From a checkpoint of a small image classifier: 6.3M parameters.
Rows from block 2, named by matrix and row number. Rows with one number belong to one neuron. Each number is 128 + 32 x the weight over its row's rms, rounded and kept within 0 to 255. All counts start at 0. Numbers have three digits each.
# gate: MLP gate (model.blocks.2.mlp.gate.weight, 512x256), inputs 86-171
# fc1: MLP up (model.blocks.2.mlp.fc1.weight, 512x256), inputs 86-171
# fc2: MLP down (model.blocks.2.mlp.fc2.weight, 256x512, transposed), outputs 86-171
gate.155:144075109127083109172088119077141098144099086149177099161088201089153128111086120173051081123147112121172065121109164179109122066085074151185121173110142083133090152105137198155143108096133128162149132103161167071129138159139139172120154125132121197087151188
fc1.155:096123092147114102120128108102075080174142055151135128109112122109139168170084140133095109157121106131141070163148103081177097098154134145125101166116172133106120181107160163140049137118125062149101142089105112166112123161138153155139109178186135106136166120
fc2.155:121068087102116153112131134124149124158150061081079098132099211126132123146113191112127103139107110154105110133153111090145183144149126154084138085138189094174129125080155125020092123159111109134134168099106145154164136122145113170093154117144078104162125145
gate.156:143140096129154121079101177084101169144125131106065105158153171128127113082146121042164105164087127197128164150117138093191129090202120125114138111133121092176142136112093134112114159143112128146144094106136092148133134133103093153086216133108155101088144146
fc1.156:097119152073163186138165122100149207197107141126103191164098102099121164159106115120127067059098088120146135154112115105108113171166153161124145104085140169142144143136133123094180122090125216115147175171116120161086170168138114134108079136130117105203061156
fc2.156:038174135180060111145160136126072090114149078166152124133061173123138138096084180132102139135143175192137120148128095132133156189104118170133122215106115143069111122105123148130156130091138131124077138144102152065108111172174159154147173124124118132146143112
gate.157:131108162121121125147106153084152203168104124133084153135078212165144112150152137092119061138129139177107133154089117088126138127193065139185140157076156140115178147103088146108133148139162102138148087172128088118137226117164137149160165129094096152169148127
fc1.157:140172137105154129117157130100108139163118123142135069115085105103159129190150147065128130140123111109101097207129123115148103139177124196074128091126153204150089161148149122121110106154065157149123119107139140144117100140133114137083070119186151120119133136
fc2.157:059139122137081130144142155116165114115122184163107154116108185121123152113169164200040027130145128097117107123075077135154113150120137136107104170136110174157112090111112173174177129149103130022143166122046103071204103117129106153107158090148098148155107131
gate.158:092112142178161140106097092068139090145088089171165118141138129139125102113137151158120090139086106150147081102090136077182099080099142129108149140118113173126124159131107093133092191102132180140114121107065126113116078171112077088046144136153146082195127112
fc1.158:110131153133084096142156070093120100125153147141101153145145055150133143122098139119114120187120120118133165101091148149175145131131148115131130108101147104098160031092096128178190162091111099144116143127134079140160195158110150116147170081145129114117139145
fc2.158:131117095146140096136140150149147142108158143161157178136116105119125164159169158150185103131154131102088121140107065178098175151158098082136120134217103157121068156144139117174096132101120134076137103150102085142133153044137110104165138124121132136138095090
gate.159:112103177096164126088178161148121098085152139119194199128090127119105150179195200085172144199137120082160091161076110147144166126090139170118103136107126090154190195103129089090175141180107152155128144134186143083135113134133110081103097156065180149113106114
fc1.159:127101148171110206075078133120136097128057099190188120131097069061104107073116129122108136057158118114152163069137127171073098118151131144119128116117160148150068130174190167152144097109146094167172116192119160158112145137064077113112098109162135105134160155
fc2.159:184154136073167114082153120120158122145127131137095094149171134153119084185091119173205114172097080148106127084108197126120154178138137113129194126135156111164127175123136041130137140222110130090147140147117103068123135125119093076138126087160231135089102125
gate.160:147093201158120177114067198145127121099093158156151127142133129145092134129119129111164083121112170091126163103110072154097150106108205095156086133160157160152094094191109167093150128110182115122156097172148174105174152095124122125058111110112124107175149115
fc1.160:133111068103095114111121078145128136149146096128134141101113129087139189167117187150124149122131074209134023132089186117152142181122103108166071200068097178078152073119139094132138129137106162092127154087076106144136141152138166084207129153129126106104104137
fc2.160:133134126124156136088109171174169135133128161148136097116142124216128174093138070093099122104129180124142106137116104126103102118152143136135156071113133113145122151102159123091137143165149150096087052108187129109161137146133190111137124143081087175048178126
gate.161:168140171158062105132115135132160074135092133137063050136128118095128142142128158144116154140114100074113137102135163125149153152128052135065144108127090144151185147160143112135138131157131145185067090103163204088164085099132116150123177061141138122156084194
fc1.161:127091078062147202141141112127130157113161140130152143159106147159127115163128113098154097080121146150155174133126097146113130097122192131242136104136164116089118095051118181137117117114148113107190163137124100137129186155118143135115092176134116140092192107
fc2.161:099155128146103096193146080089092099151116091115162113099138112105103163115143154159162129214107111079123116102179157130146102147105080067065126135142144142130132154148147125185079185143116102132094110131070111122139103069087112153116113074150155139132086153
gate.162:080113104176122139157104190114133081146162148175134087158170144131135133134102102189141094127109151118160095125103096071123178115099128143094165123194092086078145191158129133153135109203132080084085105138106168119217081120112137090112107145148140112202150095
fc1.162:127121183119125101112099068130131105088134125117125161062118110149145115168119145105126131103122077096088143115187178141139110166101225113163084148132168173163142102099131159098141121064142175141169163170072138109109162114103148128178128076147080125070090148
fc2.162:091114166123117135082139145138147132153183172157122076156141117107089145126094124161078178148131201135084118180122129109116096136079079125179108121099067145120090101138142138125154127123133107072127125079166135146132153159136116112078165135140165092184193080
gate.163:127176134138164144195133148141053124096153106165160110138104126159138180104144093096156158082167141108127144124083108117164072201104158145145079108192152150149114100093133093163153122121135168146140115191108157093091096080089139078164182183136084103123100124
fc1.163:091140165160143134166136134113109119135128109186173098102131131183118195122114064132133135097154096103135115132112175079165114192129101120133088151150140117170140129091104104173172158107132199151148102180083127088131126128071138089145178141114113086147106156
fc2.163:147115087093138152141150189088094202116151102084153128136103116057130149109140171110137132163140132165096114174197089150126097126179108089106147088191115085137145143131108186103101127154127156096165114123155144166056139089137135120104043132135091197119075099
gate.164:115123095129138115116162158074062117127169088119150097100058139121162195145162110133084112160139149124159075201145141103159168111111138191117112161170119167202131108090116186141104118111123103157173133084179104104141145174150157170055122168124152180099148102
fc1.164:034173155109115111108094159098083164126182079152143065131113108127158181153128130155059103100117100086132084139146146135177129153171163174153102165152118143154159140052112218132130126083115109131114125094145115165126183176121131173094126142144104181141119151
fc2.164:081139108162124123085158132145136125083180100098109125105148168114158193073165160127120124119168146077115117138134094074113096127152122204125098147057111132120173140130126131114096107150151168169130131127163150082149105110120130136038151155089064186099071065
gate.165:125068108126163118081114193121067148125123062140050170155108211130134119205187191092120119147135143150100138189119096114122090148099133076095084127092157187118125166132115174113121115122143167111167096121109171110143205140201115091128092154089139113085090146
fc1.165:127147123121093132173169100153142100108136162121176136132115034105095126088189113114167146069185144140140161167192097172083144143089132162125148125169096156131090088118167113152119053082112136152158153126142140150076024148131091154123087120153160178134114131
fc2.165:138123125125200115111102158137110120176168085110118107161121136154123089184092177112190128163102128154120111062115197083167149139162109161129107117139155111058118157130147104122108195186137153104089111139086198124139208143130097125132108101154165088142092122
gate.166:150143133174141127132141132096148175156136171067103167130085100169131154121150096102127127175134116140125122156121129159126126160139147135165092172117135138111153109104109096119128089170140107209095175136108139076141119131153076084067093120122112142127134164
fc1.166:112137100112171123147139141184092125061133134183143139113091165122140085155132107140154134086171132126131166118145118093134214131101105156074102157077114147091124111088151156135139103112140179084088099126135173131146131154147113142138151132070148083068110194
fc2.166:081164084180116139131144105137130137065226130124128113184105167124124170098060137123061146100127160145106133173109148072122075138102140131117107130090141141137125128150115076106109145132156146082091096174086163115120150095177140133152188080110125080082144150
gate.167:166166144113125162130124078132196130137079125108087157107148074115139045058167151120150114085142125169093144143107071146125117102106146104184174055159178147113103100121110107119122096111102145151140149122116137130117131168107124172102083090145106158171161152
fc1.167:157065151168131145095093193138080109115147097156144165136089147137144157185145177159101124114128095099119089130124116127156118167118120168136098206113093182114141114120139133080116102125145125122126105123089113127146106180153097085120053209132185144144102118
fc2.167:114107146094140132134074157101129129158087106096154083150065086140119165106056144115070109143174156160136129118113175078123154141162196113112135044213133137142133121149116085110172144179088149134182150127142152101117135117120177142095056140141091103135116177
gate.168:205107080182111182087171164115070108152094064144069091173061138113168133153181124152179106146159107146110150145114143149132107092129127066108090197122211077152128132131102120111122146131130127141148097169137126133102175114140096148099092146123131164112107133
fc1.168:096105157091161084190191084163155149105131112183158069156153167108095086148142135148139152111109093086131143132126062163126181115055156110102118152139108145134073156119133120116085157089123183130129158165150163102093102166158123111132112093104138121098117162
fc2.168:158150105162125131074158122179120103084070129135114134127110086132129124097118098171177101095154102149147055124140124132149122107165142139132066151107160119107130126138155149160134121194125147105096145097147155113131157193178104126098109138126119102161159105
gate.169:142076102104173122113110109109140138088060104153108133194134167107121077147194128155125158115129121131132121091091108123105168086097111136100098113140159140159111114184088125102128125116136170071147162198092200115114090135125122117072096169111193143110072182
fc1.169:158139098095198078140147122149156127102114098140104113139137181142133099143122114145165135144107134151111146099046124123109160060116061156103099188086148098138096164149156114193175153142106197080128134172114154100133174110163105099150204082136108110049094162
fc2.169:130114101154114138121167115173133129117138158096163183132159082093121152126185159208110104101129142114110118139200081153121124093139165139120048126169117130129120092156079124139021131048136126112134161123148123127159065166092127150117141154121114113111145117
gate.170:103067113105170109117105158141183180134186134165158096144158130165109140153112115136084128144108085143109133142147173159174145183146104171117099194149036067092170167134117126130092169138116140204137173097077133126111196165069106085125128098148160164154043098
fc1.170:135094153141092120098133192164085158128124104082130125187143146137145141170124128128153085101128103110114071129074098111099147135100061105116120125102136139101099169145115112097108119111122109131141076130119129120101106181181100109146118094137128079082147107
fc2.170:078106112136075148110131134120133143140169150181113131085149171148152127129106101139112166118121134163151122136102135077138112152135167168137089194034209138081079080105144109119124111126114118128043110135162113101122112178144171164119157131137169133050146111
gate.171:167143116150140073158105128183069128148162113118163138105127189141189125125103111110123153110139116173093107097143118154105108113163136069149085117123126089103109119098080106149093184112156120161103110124113118061116160146162141139113190108079130104113194092
fc1.171:134128166117128115182109135101046109106168140124129082194136104139062165121123099133201178149065174146160117177095099168147129145134136125131119185188128042152121133089148113146128110149116142165088094100147185112093133109142087105087108151187140157117087164
fc2.171:132120122140155141111140107176129156158165105161105163107131150134127115151104141150173126111107043085068158170108160065137078129139167104156164153163109137169142171090114130098120162120129121130074121172110073137126117114096151100204123076105150122140143156
gate.172:172124089132098132154067131112104140138106162107099072134122164192142090088167111113147084132103157157103170127138143183145173107191139129137160142172116106171139082157086103180093185154110060142128098150168108108169153080196110135106173099083096099097168108
fc1.172:152152157134152115169116139140161104151151092122122118079126142121194191137100132068122131135133096128083136134121144107105098040086157093175092081115104146140147154104115146124136146173148144134184154160103120083255150105142149110106135138127116082166158140
fc2.172:160156118117116169158097064124195152171123185143086124168092137114190095120145092158114104112137110123082184099093114117098142162052095138091163119069161117134125112120090119204126139112121092121185073127111150137106130081143094148138145068098095158108105107
gate.173:122089091096165092091122140107117177125113166180075131168132194168131131163122154136129091204106145078141101128093117166149097146130132060107083127136195143131129103123137149101133156176095094088124102109156132073143116048171123143145128139151137090081131138
fc1.173:069074122117149101118110175118139131101148088128109157161112127142138155178119134141121121172100132086136080103112146172151113107126167086118130114108155216088129085082132134045172136173147107051106124130120122118166162102177117114183076121133158111107091159
fc2.173:115156113169073133174154093171114114112100104130122162116117129103126171039157131170145133109118118135145111157158027185121158161094148121159162156074068121146155092097123097192121117077086138175150126108149129099077017139112157138143129167143133138116158097
gate.174:145140131128158154119153178166150129122142098073187186113136174134112108159172123019194129158110094106107115161071169124133118106054137150136132112057137134074176181147160098099168126208106137189135119121149172053183166127127078099135105158099130160139168106
fc1.174:109143110133095144123155122110158128155100183180071089088096060114095155088120127156113124063105139106160155148118113156101155118134087156118139142126082157225134067195152093146131125105078149140149160177123126163090080122137112132128127104132100103140068166
fc2.174:137119149131182138122100162146115154156108118152202080175116146150108111137110134066134110141110146149080080090113096101118177061098126178125173120081161132036056108135154133149091134148143128153128085161190155098146192115176111065148146129121222160055150088
gate.175:176141168127122202134080106129113156171131142144118131127185140167102124083137117131086047108144118117139100122117100203107077094158145137133093094142166093185137109129150136107122145166128165107145109149107106144108133106108092192131165149122162120190129151
fc1.175:105145147069190111156102112116115149137134123119104129127164154114160092190117149158119111151134102092122090103099158134120178083065160134074092115118130125175129134142160117051162107131069159092155168207041144137149106102165073096138175177185165122098098146
fc2.175:138133112101076059128143166143096107171175131155123145144154145088117139111112130169146096128143152140145168129134177115090047165144154125135094118124151085093178183139086166165152149152149124110077095129117155147119136117106170198148151088124092118117080151
gate.176:093123086187113060118172098131172141131152137157159101142086205138144080140104094129106172121074120094090163150118167087142123128097095127144168125132110171147107109091113100043078204088125099138110162138075100145120142134104154177152164130111112197169113101
fc1.176:136109174082096160173107115102130087095164137125132127091189067155119137093133142135092113136159104169142148095161144188100124143074184174172136150205112132088166137128128140143113088125161141188091118119113147103133102092076097094155138066125108150137127142
fc2.176:147139211161104094090133114112084095081141130141103128135120118174116127189116077139120130151108132163121102105134143058110135150213188096216156165163094111122154157160152143060126107108134158145150113110109106149177161152122117117096111162133115134166116151
gate.177:149101111102093112129127088135161150153101137103178166155100120200105097084153143135105158134120135098162168120131064169103184124121073154107130081164106166137104105160155110172122123154144056118121195127151128176111110135152159131165075131099179102137085123
fc1.177:095159139129074103215096129157117154138067135114156178133112214097141065130144106150120133088090136059144121099114146098110166141103111147145138096118147127161131078165134126119110129103148049075176169200073109126133165099121164167163098182120147099132144092
fc2.177:083152156157139141152110066133143131125121123162193096142072116074134122111191167124249178098144093090152116126086074154128143097142096105156099092153145145151151095124140147199148138084155117132094154134120148117138102216128146202146075133113116162146100103
gate.178:145039079121108155056134106096130152147137100187120080116120083074089135165182163125105186127138111155142191140142096108150151121118073146059100136099097140127149107118144109167122142118154133145100174121111130162106149152112101116089109139112191090172113212
fc1.178:094125155108123095103125104135100107076174117146135074179195149167110088112098168152104165230127140156150101073059166165114161100048097102190112148168136082125121150055145088160122123132115090159065121091126158087130100135099124134110188153146210150094121204
fc2.178:167114134086127113136169111112123077132154108095144076161140115140116106144125137216110066145170111115119091136198087183103165141153140151117136139140093095089106185137123151152111096136118161156173178111135142081146114174119094102141062148132157166133077129
gate.179:157109085114144116118105135094112159173078150118072172179107201122142098127174107101129083155107074171117143176078096132159077118164080163156101140087153157146177118149124105134123132141113144151169102122099091139174198124184093148063161164123123145123082129
fc1.179:117066110132140129089158082162141078153138104144135135167096128162135115139082159171114160199124109082124112088169147175095142091106137079108163157124145112135162162077112129107108147093194127060147133118171141168179153161132187066150116136086094136089114090
fc2.179:163101133106162159197059128153146176169107107052113181152148129053117188084138158134125155094148150144118144161133110123067129096083123146151131095121138085138134111169122117034115110100126118175145086148150191117123126131099158150135120182124101068129158134
gate.180:120138144123134092126181116097108117098120081129149129080125147121137140131105107123109198140153124129102091187165121099159145138099167186107200141120173105089150105107101128079052174099134114227139162187123128077129107132100165125112076151093148137119178069
fc1.180:095137159118173100134111160113135181130172151117091121138097220193168184152114123068093089156096140112088143155114114124165127162172075060154123152165113134180150156091090185146153177139088131145102074109125120069116144107119135189184165054109071101107127166
fc2.180:124112050096158070133126129122135087112126120064129143133137115075130144104166139138139108116179119076106139144222155080095122123110077160139062107144147099120132180206100147140052124094160080146156159201081146121125149105096112143130173145125075167137114107
gate.181:085115111139099105131168111052151090143143130158054126144130096194095117109142152052133154142094126117156183151086187158140102118140137122148168176099152138158114157146108089166121137122109152111112163142133106146089156179115148081171108165119122172149117161
fc1.181:105161104148110076116159102120071125136125164137033128161111115210117106085150113077163130152137131153117148134106184146157091153149111113176163189074182107141105116114126100174112112104110140114078140138106106128070158193137129111186164105159134185117165118
fc2.181:202126136122098124130142135164070108106160090176123117187153143070169106137124129185149110111174079124102121070113152108096166153097131110144058131172106133158088198151121188097154111140145092095107101135087126109197098100181115164156169129066162085154051101
gate.182:133116141124105085167128140081073104118145112129142080161110169167122066128129180115207132167114142138163101133101164113114191105106096059126095158183124068213110114167098118140141167140103092102174096122121127093100133116123139167129191155121153132057175152
fc1.182:099069156130111128038111132057051077097139135174098085146113098079097112103152098167128124098124193167148128160118122135121145131091149136102148185148108131130104095147089095124114117088151104103122136139116128135111152125107103052161104114132147076134139142
fc2.182:104125138098099145173101152124140193116127114084111191095148116173110195078164109122111151105151136168108149155203150141140149142108080166149135116101098106096184168170120153071140101133132135214106068097115146152127122122080167135073146162138082170138111114
gate.183:117115076149117176110048083102143185164144156115127169127161127129090125125160155130178103107129154162110076130124174149097150131102113134136130126089111140084171141219091101181070137126151135121150135098146120103176145093117103070131147091115091138134152075
fc1.183:157126104169133186080103111115130129152178086144145125091103144153125109203140161168133154111182138155121056119131169127136138130078107149133160210123146150055167147137113112079123100202153117162085061133138130127161167135119120131131072114100120215116155125
fc2.183:127142146085104107162161047158147104127127165108126092222179144171132098152093094123169151189113101161184132091163144135075142124164159071189156129050138060115141195153186138159132115116126161152155166164200134072143123145141119130126144153128113109129100108
gate.184:029124106146162113107090131119098125164110084079089146153145102140145121127112134195101128126123127180149073119112145108127148094112105147075177142144168111099101141145143156141126105102167143142122139190122152180116123167085099130107176132150114097125117075
fc1.184:089113150138142123114122140111169086129079109085121118104133122126123131121119116198041117184122133157114082114168168125110160080133133136106171164179182043101144149152110177141105132118152113179134162171154118182148143144090119108127162090120099140131160087
fc2.184:149160067096138175116158151111134163146191141154148115133131094071103169110182099110135139137129155109108111168157094168146089166168091097117132103136122130163115159129130153143090118171136157071124085088196098113062112073113146116134054113118075197109082112
gate.185:055128176085184165064064166130187128142157146105106085140149084141125158077128128085111079155124163137134110115107070150098164089197111117121132147150112090165156196113108139172139127112122093140154173117153176070114139145095106140068138077141127028129144117
fc1.185:095170145068101117188138142147119145148122130094164164107107110155116176118134151087102150057166119120113082167123135124085212137095151080180121096136138107070137087146140151140132107110138126147141153102157157120126119091110157173189111144141060107159169086
fc2.185:128162140107147116165117129138070112086132114137163090111159119149128139113134175059102135119122166113142040151093061117104077122144141112111120118136121125154180145159137119127116090133135138142093122152118091127120126156132129101128134110120143169090197125
gate.186:165059114104139120136049048084169102149168151118122150124147189076177113145191158097130120165145120152110066130101144121105107086135111164107138122141104095113152170146054097103078157151158114118144127103099131101191126155104136109075130129044095154125153114
fc1.186:103157103106100186150116081152179169106168137097145168122132152102139105093126161135116160078169165162207119073094157125081148178110137162104197171100082115086119146158127056134196105179127153097128137154172180099181198148137152158150105125073075155179102097
fc2.186:100185138150176104141150157073076139140138110199084094118097157166178129079100140097124168149148147098100154158163116118149107175078054154121152129053156141106131152094090148129119139126099129180115113144092130098093079121164141115157124130142123152087123123
gate.187:091114156079082118163077109070132127112176126178108121140112163105130186145180094142110101170126165100160128127119183141124174124122102162130148081133162121139194138098077113111108133096119110140127082097172131064136122102104116141138140079107080152088097154
fc1.187:147099166139123135155128056111109077116130088166167180124058106150145081112139179120068204151188111122158144118194102193145153102070153133115132120121094124120145153099110125135170090109190114119181137074150152180189160139150171086145071155078119144148132122
fc2.187:142151079144163107148140140168134190168102179111168110198117190186150096083071092108144101107128118176118103098140105117111149136115165130221187108105100075079108122133155122069095141107109143181115108221125195091164140068111131158140125088157121127144113094
gate.188:167131104083106132146184131136167104117085167167085071168105128163146131144132109064089167081152128094110150131110100171121187181159152129178091138157159176123155085177101105141130124106120113160114134166159149147113161095132208109184126129123075121129140127
fc1.188:136087137074105136101150155115139100117097151138073095138058135087115173101140060080033159152143165083131119130137104151128189148110109126131132117142191142100203075148113088122142131144151102151085139188152151147140149085172180128207195133117076119106159150
fc2.188:114193142199128124155175125126074112081114103129161118130176134077139091130094117161211129142124098113092135109106126111150087073114123120071127190125139092123113134113090164163114137117073089143156109085105124148110068144143064153070119093176171116179138100
gate.189:083101031149154105166190125123118162184174094140127137129147154160154134134090118119150142092111101140127171124182127103151146108141078155103138169105092092123144125097101126128094210048142183129072095135102103128081173141072124141162165112103133085169126135
fc1.189:129102160105129101137164061115174144102144109136178153130103107105104158126125105124146155134107113136157122146140100158135096170082138088094133089175126161120093137113165112120092114082145086159127098068114101147118085129161113123111136173149144140152075091
fc2.189:092156117171094124138157120144139140094198093123136147115155144163119146157072112109176164107089144164073113182126075112159160146119078122135164090153098105083082094117136119132139116137089114139111146150067164167108118131092142114203152075150147113177122138
gate.190:145145088159174144143172097102197079121091147158147139135061086159127065120171155124134164134151114142105123135096135100151045097117107208100164107135152165062126109148107086154159121179113147113129152150141121084117101148156129079130107118130144171122142118
fc1.190:136136133107145096162086100108134077108106142127161149178144136119129099073084064122139076086118124132178038084109129155146145081121090168091124123122099098169093131186136113128112148109140178070156166113175103147076120100147103130156185150130108141178015120
fc2.190:130113107119113100086084104135098088085136167143160135069137078157141100151176108130169076080137117137108086152122065171119162118176145175123125163129190104112144124116147143159154078120118122165184114168151107100148044206095109037099121136174139163119205115
gate.191:185097104186086089129133131136187151117181179132111190140095120111154131123144115156177091120124133111145157160171098146111118137135148155136086207095099154126136111175127113170108079129131097135162094131163159079138116092163127092116086111117157139118084088
fc1.191:114088100136096111142065134103132105099201117147145094132128151116146147187103125186110139093084166115083047150083175156116097137113147145172078162168140144105125081116096160111095140146091115062104093121117137093094106146138133131185106088172165125114113107
fc2.191:159133139102104137090156101134144104123176112178103079105120104141126070162153123113215139143098096175157116155129074183106139148152125135088216126102176096108111128051147115180124100110141148109115100138135085154096110101152103099190093120131218158093137087
gate.192:109128102123131095180106025116146078147133104149192113138122139163136097110116193127073199141134127136162151099119128108117126080090087118069137085181089157131071153103096086168127143077173163087124161106174205080156117209112219127156146118079114132126140148
fc1.192:148106120092190132087150065170191155104115200168112163099142136077136137146191152168079140137184068121104118107147120145111136156126114111102101145122114153128143114148099103163109124148142123114105164148072143123127091111114108096128137121050135143111140138
fc2.192:159083128121183119096100132147157193135102174094098118103130104124155159137174101124135084163131105122076090132134131149119147163187082094124148175101168080126159162075128087093080113132137130202150088135140055112103120111140090129140114139122086192106116180
gate.193:165108085119084136089119111182125142111151151102142103130129186140166106117172128151087111088151073169138149121125126115136114141136112153122134162106117099130166150085158089118113107148145152175096077085108107092187168128106104166075072130105161170146082160
fc1.193:084177102123139130084165123158090206071168143108105109131166176148079102078164131124120165126120154160094150163120107141155116150124083176141180153105088117120139149125136125149072137157114130145084108117123141157116140141137094156159125129116186181128092119
fc2.193:116132125122095144085208137182140098064152189093144075140119146120108102058131156159071114145141122119118128133110113144107098147123088138159182130075088113134132107080127101168092129136113155154110114138148125090123140127171120198165137076060174166134074150
gate.194:112110183075198158158089094114173133121096106152116110143065166126116106154176156161132145139122177115147073080039177127094164075092139104127113142133173178116122121102102092105147136142155119070111122159091158099193199125160148137141157124095121129141176157
fc1.194:162108123164105190067117124128111120152139090138107140123077053093119178131182192063117114111149072116094117161155074147117100131157110155106112100105206168112118122144137151148134139117159115174082156151113133160070140121160111148046064170118147155146094166
fc2.194:143127159085106124111100115164110115131116107084126084179094130119121157138154165125193116154077137156140063112049142149122126104174145075120140127173126107176133122088165120144129088173102167071094176159145135074120112174167087142147110141174128128095157128
gate.195:161153059149097178086135169160068160141098105124069137153116186124146143124132081112091131104122139134118183161151098174109098157191093117142135148089147123142114123088130151116115140135153091158136056133118108157158196084137120216087105182063122147116110164
fc1.195:085170166060129128158105126130114155120132160078115132116118170108099132169173093111170081123151120115172098158105118107099187137099149176167102151112116151148132107155133128105150111135106179126192166176127143038141085111121114149125093108115130123126119153
fc2.195:149130157165163116052128103063100151168124129144091069176142118234140077166107123086171141177118107127111162090128192043161153094194166082106134128105146110065130203111105123147090128167134123143124173180109126172138183158167096090084140115143095153114099115
gate.196:201158132192153130115157083202089078107155176144110125102094122136144094093142088138142130132148136089090156118145104134149136086136143158143158166102164081143130099035117087144085129137116098171111165098118094099168111182084128098110107104111165124072201162
fc1.196:106115155106130182097120161085149116166134091130178149138175125072110149108142096089112059145134114165161109141110106202138169100075115096124134154124104110122100192153123142151133158143108124143130114130098128154124140119079097167183164136150058113168136125
fc2.196:134102128063141159099134116159111127108107151130099111090130132095153112172179114129148092109174074159095118111145110107131157109152163165193183130134085173120144102096132160140166082132143154120161177149121090101122111163104103076138131122140143095142184067
gate.197:147106153132095165053093100115105155057133162108119104174134182094146088125170148127084094099089144160097140128137093136151142153106119193120124141144149138151150157182122119111099073136153131105138143133105203189148147092184089187105162109156127130116092149
fc1.197:175108120141134098126079078125127187126129101092051106186123123092135130073162154093128100120122131152128141113153123110111067161197076135175074138060166164099149059178105120141137114079136125137133102106073194135112180201209083145106120124140165085107136217
fc2.197:100152111111072144071153106194105133113128133159128114049132101143126141159097143196146146104107071110157185141154068170091109154135158102151136141070079148083139125095177162197139116101135192146145109151167115157052067054090126084088085155166160127080112097
gate.198:139119114113074103113163118120109108107115195184109142169122158079110117084162077117107100168091146104148124141118192177119098166154150141120113124095160049172203188127127109167108167142064117098175101117181164100074136110192098149111147144136159154129112118
fc1.198:142213082108106128138070067172156136148105135141124137117143153114179126142123095204080149106134103138133141076093117180109136081128070087139091120098176084143104073107156118117182116101104115117138119160102132165161096101140125161136199112179113128122115147
fc2.198:166125063119130148129153158141137039104194097108064121137110120113116080206138187185146135146142123115143195172181134154123110141165150162095087120133126083198205148083091125136173155109138104107162116079127126139091125146096110163099143087083094085118120142
gate.199:148146104071105138145142091118138134145129184106135182132128095097119161114151069105073080113146089083158144123153175217086182127131083115114115127083095080219138094147146092174164112106107118121159181137105085154123195151080090185182167119106126124129084161
fc1.199:170026120133112180115119120187167126096121129146148132157135144079123101094148152179105125175126115135136111059079148164074070110088114118181096121098164134084177162114124096106132096160155144085113069101092145171151185094200100108122140116111154125109107182
fc2.199:127102129133130137147126078110187136155131156080170148190128094132091161118160127154122118138142127144138116142151146186136122108143082088112047161151169120132112114210130115161129102140145116120121132123090110171140189192120145124109113163151109140131118127
gate.200:102157182134186154159118149109162098151169067095155171086174059127100127174119209059118110164145107112120090151098150124146193095149172190096115121127099140125143139164167122107150130139084159162135132116088121157080117179086107078124127170125157086138118179
fc1.200:127167108103150159140132177141122119154131135091128146118090111124125109146180165089135128138174133128142153196111112155086126154132108129100090089154137177186097090181152150118206113144085108110133149179145115097121103150135164133150089192061115147095167182
fc2.200:158149156099171137108133107148127191106134106125099077132155137121090094137123107128118146151127125135148102146186168137130138118131066122178175112109105107106093135063139084140094141106081129177185097146209142121102146079112158183199165097092125174107079122
gate.201:150123086176133139123142127172110153108115144093129160136146102094083138065169181131117109176180168179166123099130086150118083087130150082107141078172189125122110117079151073096124117171168111119077070078163103077118080088120117150099177143071164099104164126
fc1.201:099085157073114174138072130151124126110153113135121161157166130104100125172159096177106072125177094091143136086157116144090155148116061206167092127061091157101228124150146125182126123108185163099149114155105112123181184138091089163172141140071141103153065120
fc2.201:108173121131098138138144161075145034119183074164117116120091154117169110126103173140127090155170194170111072162098107074136165166072115152124145189186144112110102123192123139160111123181084143113130157152106162131131135180140111112125123079181120162156137090
gate.202:127152174093138136149068068090122115109096066161081124178108188098135109154187157187156135094110123132125115098078118139104166097035132106141101112121143175167131068161100111127127124139126126071154157202078171066179142101164121141135074148132176101090123178
fc1.202:154134193095122074154120149109099107128112147116126089147165188177113115107082074147110146153098161131124113131077152097126143126124086095160113117205123093135144162139131101135070108176112111097168147114126148086128146142135172125183180156158128108130161100
fc2.202:136142071093169106165134138120099191112132146144077196066115131084119143116135091128099144125162132118143182161208113168121138143080101209099107156100158143105129111112092140156134133110170102115199081091179159196137129084135175138138160148066091125070087109
gate.203:182106130175181107153132093119234098144152171166201075107107099150110122123117147109093151114138143091138144127167120167103141126140107116066111117157067127185050102133151109144135127152072121175099147095089157105100117138102147110121104100119161128113154210
fc1.203:091168170146111136163114119130115091116176134215150057052145157108172121197105123153145146081091092033095142109125207129155123123095150124112207130103132104132119131092094145108113196147128180109078098138114130080121106159081171192188153071145100205106162150
fc2.203:145083133140101119093123151117038127156124157150168154168087134128147097156094125111141172124094080143103165156106140105090075131141108070100134066206144124164109128124114112127161120088170150068156182145073121179168176146092120097125096163133165094209144102
gate.204:152101121107114140213062134088148086185193066128134142083123100094118125120124155085057148137100102083107081138109140136152115058143156148115138080158169142133154170124124079152102155123125152202116127098166162085115069175148144099138138130123090100137153175
fc1.204:141193174129071089122150057107173146157070161173183066136110136099150115177172128104170142151128089173118133129103199131135082171115162081148119113114145159110060172130108126076158109134102148117124157112116104126178117144097166130151070118138108205125138123
fc2.204:123175128132122135147136097096092134161149129119141074123113106144132137146106087080228177157118086094142168083138219105118123087123084022106105140119167128114101161141131126117096151149152081148091170126108088168131160096193183157164136153139081161107115113